A small segmentation model, trained from scratch: 6.73M parameters.
Rows from block 1 of the decoder of a small segmentation model, named by matrix and row number. Each number is 500 + 40 x the weight over its row's rms, rounded and kept within 0 to 999. All counts start at 0. Numbers have three digits each.
After each channel's rows are labels from the 100 images, of 14976, where the channel reaches its highest value: "top examples" is what is common among them. Only what is clearly more common there than usual is listed. The data: pictures of board games with random positions, seen at a slant. In brackets: how many of the 100.
# conv: 3x3 conv (decoder.mid.1.conv.weight, 96x96x3x3, standardized in use, each kernel summed), inputs 0-95

conv.51:442441461447467560457468522456431498498495524517480563487473478445553555541507578557566538425434553465517482461537456511535498516560475470510485481479495504470510486491457508541554451490474538497543463502529417500499472480517477542571510471499583423528427502525539592527495487552472529506
top examples: nearly empty (60); noughts and crosses (42); draughts (40)

conv.87:553447445523565492510488579535467509526505549531482493466475501529505511382556491440514557467491450533474496540409504476455503541518500436472449539496543520436551498444456518536581442509544491547558495535534421533537455463518501461477531478507466461556492504504491413504526535478541495537
top examples: noughts and crosses (38)

conv.76:481515477439450518507504453504476541539525514491498522507491541463453440561560526505538485465459393518490561497475479529435428511517455391548481505561518535523474445509485505556447557465565532468481576496513526489564463519538541468540603437512454519494549520503520479438530500472509475472
top examples: nearly empty (70); noughts and crosses (57)

conv.58:526517481478518485509506493483476476515483520482491492506506537496523484506150510491521511503532489517493510515507501501509514492501491533500527502507489512532472516455528463510466536515509498493516523512496521489497466521502493511520523501491513530489545511505503492512528507498507480485
top examples: digit grid (100)

conv.46:475374446606561462449497464517443482493483500557484560551474492553558552525573481496522498521568510465490515471550521498481491553525449490529493547495565500470489498457523470476452489442519471529496583477444492484488458525523566498500536468474453489426524531514541499430500488472420536520
top examples: discs on a green board (37)

conv.21:438494492491580495486480500549522465454410516518515446450402481469484613524568475453491532457591550462515557568523556477504463509504507554516474475538506501550461493531457482535426423538528549548529482549484507454504480494446565541513484478457469494441497455497504482497503506520550506493
top examples: stones on a line grid (43); discs on a green board (39)

conv.95:460520511507458479504435542490495471514425493524498516568485515527618507620534383486490500468517434537509564511508535506579467454506462506537455508511466460468446443486474547546475504504455511447498558517468520464465451496493569510501538546478539523511538511463543492417502461463537509538
top examples: discs on a green board (48); stones on a line grid (43)

conv.5:496436463414492530481509506479487486570498481442540537473544472576501451577524490492505490484489501474445475403560541454542534600494493567541458472527541481507557426439457522512521454559509522537489539498530482443532485422470489466554484471472530498524550481553506518588461469486498463506
top examples: nearly empty (70); noughts and crosses (59)

conv.27:509512516418461485538514480497513515503477495516444481522499512543480474512508593493545479514501449489455475491504530568507422548501448468522474423548510531486551410441438487564494425516560558520479561486472548481546497469475554600554511452504450513475571462524582489478496489454515505443
top examples: discs on a green board (40)

conv.30:499491528554517506524545532477514545515497546518491497524505509523581484440476489502539570560433554495482469497457518487613501446511482434402497522489462389444473610511475549437511482493444490490572492508466470514493531488545457497448443521466525466521431496496515527514537537444491503535
top examples: noughts and crosses (63)

conv.38:464506527520508383518441530489537552518439490392517546510508480588510495506517450525471498552546450518455536555447556518486501467461459517584481517555462525521488485498466490533484525571505492534497500536517511364529506463405469515494507497463519478542554491449497514502489570496491505455
top examples: noughts and crosses (99)

conv.91:491590485517462551479506531495502503481508527547479448482488519498457445527487573487468502423462565454460569521513531543457418514439558500421514517526537494448526487460639487524530461548511468517514437496455507537513488517479527566475489479484477508501488430572561474507532523461421503505
top examples: draughts (43)

conv.56:551503474548506539526520523511465443482495480577539498518384511450523600559506486463448462440528520534435528479459487556417474499427525499527450406483505575547458533549602496531488456503524520504465478465528494533493507552451524477498495491486506540497501461502565498448488505516442514525
top examples: discs on a green board (36)

conv.74:512549511411436503488480565509514505577506546514520528521512503525477503474539539455454545474495449507519477484463518469499425553538441491537564455447503566412486506482453535548570428474566491521546440498486474534519498430474496533443492473492481468550438468542446450514530535509552543579
top examples: noughts and crosses (68); nearly empty (62); more pieces: equal (26)

conv.93:433539476485458523426444502431542425513427539484425485518533556512495525541505542492466502505463507484553504518445550511499503556523506494565490500509495570439485437502483497568572521571535437462504460461497498521508443480498518577466562420521449515514522479521509408533557470491538518535
top examples: stones on a line grid (39)

conv.24:533436481490575555503417543475455505533480475492498489504511498563601612433429455480428485467537450509466480454432513530503510497535524554543451445443521466512511471563503572465515452527535482493477493468524497532492530512477403520553536482491512521522526497511442529561475482493494529555
top examples: draughts (52)

conv.88:446547492401472545396432507513501524479456530530363546526553522507502481469525571489575525501495481475460534472494556533515563539514472558537526452525404566493540433481523516437521516461521478545521493516495499532533459527487490509493483491523522521502522511552433459500509482448476495451
top examples: discs on a green board (44)

conv.34:534508545553533490522540535457505433513456501514393485458461494458489566449534565457443497533456538454502519477517495524566486529508503539548428484501542454479512477458588525557490476498601539496491506474490489480511460514534461542444452478512451484405506495565595469527489495446491504549
top examples: draughts (49)

conv.48:479548559505504434455516494426519480379433516574508492537536506542523531422556500520485509518574421471408544514502550513527476495495415485577473501514467527510469494464548471520466493488521478521511574508496540582533445495532516497458456495505509497489549503455492477510505490466592457466
top examples: noughts and crosses (75)

conv.84:472527532450429431557478472549498523506554503507523503453376470434538516512511516502486514492486501503573482542469492463593514473525496487524535488409562552445529470572463485501496544520463556450507485498511501489518581455490520504529434513488445455562476505457536575421493496534547502476
top examples: draughts (37)

conv.94:475455432472538565464459497531467503409508494525515470434505478511511469448497518592550511452502563480460533534497526496515585542473527505434511488520466483565543458480425551430566409532529503560522463514519495517545468492436512534492466501563542457487476506552537484551491487560448487451
top examples: nearly full (61); draughts (49)

conv.40:510463498521504463455551453519501520436519516547467529508549510459564598556485502497424502511509520520539507560511453499488467508515459515517412528453543497513487481533436414494471491381532506467509497529476504633487499486590567499501533500526424504505462512444497467469515478459538529504
top examples: stones on a line grid (36)

conv.49:457477512421457510436529464507454570515465540512505478465487524542487501490527460517504531567504516495495494508550485510494476541574400443588573494546533528513509475531417479479500440466493548545539451521499518499556515414488502494550431463511410467592478470459498470513534544474546538502
top examples: noughts and crosses (99); nearly empty (75); more pieces: equal (29)

conv.14:477462542525442493479486459477519526564482529505390532555523514561469544496514437485470529487471480567542449450493495510538492492497550416539453516467528530480470505496528543625491499453511537547531528471478437538446531420455490467552530479431540497529483508457461557519523450470499520574
top examples: nearly empty (76); noughts and crosses (58)

conv.52:512406471513546505473438509445488551503485534490438523470467522485508525480524487508518517446577494461484500484483552538454466568571534579451498496535561504475580454402452495471545382514543524553522517504439472488502468492481524554490502511572459552507460546484532502500526463509525505426
top examples: nearly empty (61)

conv.2:465499511493464481425539541510506516350487514588558553498543498481589434518548418532521527516519405518434443474478476480503483535413495477461498473471477568482517538517534507509474527469501458531522502461514507594513556515525515503524498434558522506480481482478522502498506524500524528437
top examples: discs on a green board (41); stones on a line grid (37)

conv.61:474519550536395515482485503475478461541540458490525520608505468524526507507561462491487474531526547492482433451450561507529437526516521531505504484562485480504479560494572514561443542512482519437461511455504543509485479525541525514474469592437426463525538514516527492496448377506442480480
top examples: stones on a line grid (36)

conv.15:458465490547519526439507429429494481518523505527462482514504481548520605466453492499441529514488563518533473478494489588524544493535518597573475537451465483455538455565544515441493457476441539514526470476452474529433511435461475467471521491542484474543504546475484597524504491475460515574
top examples: draughts (41)

conv.10:541452462453480440505462520486551540474482529473484503524488505493475418545567585488444524498565491475477544511582619532521525482514527530498506536454473442484479484515467520425529385494535486445522435502492436528532488495531506468520446508495504486554543554467485438545512566459531478531
top examples: stones on a line grid (38)

conv.47:545505486488461529488452570542499437493467491507557488491566469526515585382519588496529506421543553398534529459462497469461468520505537552568525490523472475490538459460441526498552477530496489439501512478472594500524463486523513486506463512468482472416530508553481479556484507521496528450
top examples: stones on a line grid (43); discs on a green board (41)

conv.13:541499538527542508539556559419467522526546505491495525508536543422497545486455589492483483479458445458444446457447474476407458482485499401443540522458502449445488563499507519542496521520554488517483490479405526499603533502545475550451510497530483541483522507545556512507527521539492490465
top examples: nearly empty (72); stones on a line grid (43)

conv.37:535483565486492531482535509488503458550534499453559546589520530442472497459484483479446495499458409488422497495475497485377487470478481478391467511541424503513497517506563536530467515489540525563490551505461492516502521476489485536455585485505527525491543535511614480542519465443500509542
top examples: nearly empty (62)

conv.36:417588499486513512466466453463493511491470544541525501463543532492594464505509457470527546475471466494506546511485526474569452484535442578570482436502487522482492467524532482421476396529469548546556538551460483498507478487520480441512490494539517504515502451428489521571547509560495536409
top examples: noughts and crosses (86)

conv.1:500535496561517504518459480541515463534560495495542547423510493488572459502478349499499510489461467552480484476471532463492525470538540473411544536548535484540552596495542545468438474493439532425506495459479500506469523563535460477554506494512434561484503524504492515546482445517459497444
top examples: nearly empty (63)

conv.19:490495496472504431464448454473521501456487488512505604439412510477551490461509541545506466518517456467451533500493617543577593522530496575505588497505514516448485482510496507442491463537501469516463485525468506491515488464527442507465508591457486510433506505480542523511501549512504561408
top examples: noughts and crosses (55)

conv.44:558460524568492359548461488568606485500537519466496525520464507519547534436492513527424514470476527517554512491522491484483502505495561555466470589521515496443532493504517524514518517455502476464515485492447532441451458467452415551438523528560444473487429527479507505476521545515540483494
top examples: nearly full (61)

conv.0:513552474516533549467498501537486533477514533474516512477549508533561547440497514563573522463439508441563501503425537440515480477540456493526575523495473325507544465485520550454500448499491531467531509561376485481511527493501490490513491548489472491444464505486489500483511450537488506547
top examples: draughts (37)

conv.18:503523488441463503512496511527555476534540571516469446508524499512474465508496471443543583526571533441456545466443563491546496517514535505497485396441494472472511530532495463437513439510470504467588486518517506506537463411518503518439435546412514471498465472458490534522549553540564526565
top examples: draughts (45)

conv.22:522477479520524484505518487505484551479427550525447492400560513531472543399504590493447535492435483518491551574490520460503499519512472475523562548521546493465530407441458495490520470540505432511542497555478500544550463460575493410522506493478480473465561481511486461562540525483477543470
top examples: noughts and crosses (41)

conv.59:504541465513508484448433535474505517562492477524572549526484501532463554456553537441453451499542405496514518481406558515452493532566415531573537453520515515519444489499545520493512497447587479490449487528425545509522483477476543460462534493477432507497559516472425516554475491511501514545
top examples: noughts and crosses (43)

conv.80:422507502497423525487461444499497523528539475487475478558481491486519524588529633549532463588509504509502499524523559529460429534524482570509517477495492553461477481545432477472491500445560550504456496441550526496572477496519537526487554445459476484477400495466496440455483498528488501467
top examples: discs on a green board (37)

conv.53:447537543576481500501515439548518458437480504546479452498412499522507592423516447478554518538479557452522509493530557535503552463507481589417513512514475484480530436485513518500470457488463536521516497499456501485448559500470575501442410577517534498452552491461529526514499463484494559484
top examples: noughts and crosses (58)

conv.16:488396467474481487487577501470415480507508522497489473483514479475511497511564409449546549501506486527448467543489503499541522506530496488497449516564457484508544505500431437470498491514462512425552532528538515454527479483578520447531469448560576487541514614422583545533514493481512508492
top examples: discs on a green board (44); stones on a line grid (39)

conv.55:458507519414529518460511540462483512592441522486544541436507533445517525488543500443521505495408372506519468516492543483536533523597379474523477519500541469476520458488441548508517465506486500517502541559479482504486532473539514482537481495515496535547540486488448476478520531473587439531
top examples: noughts and crosses (90); nearly empty (68)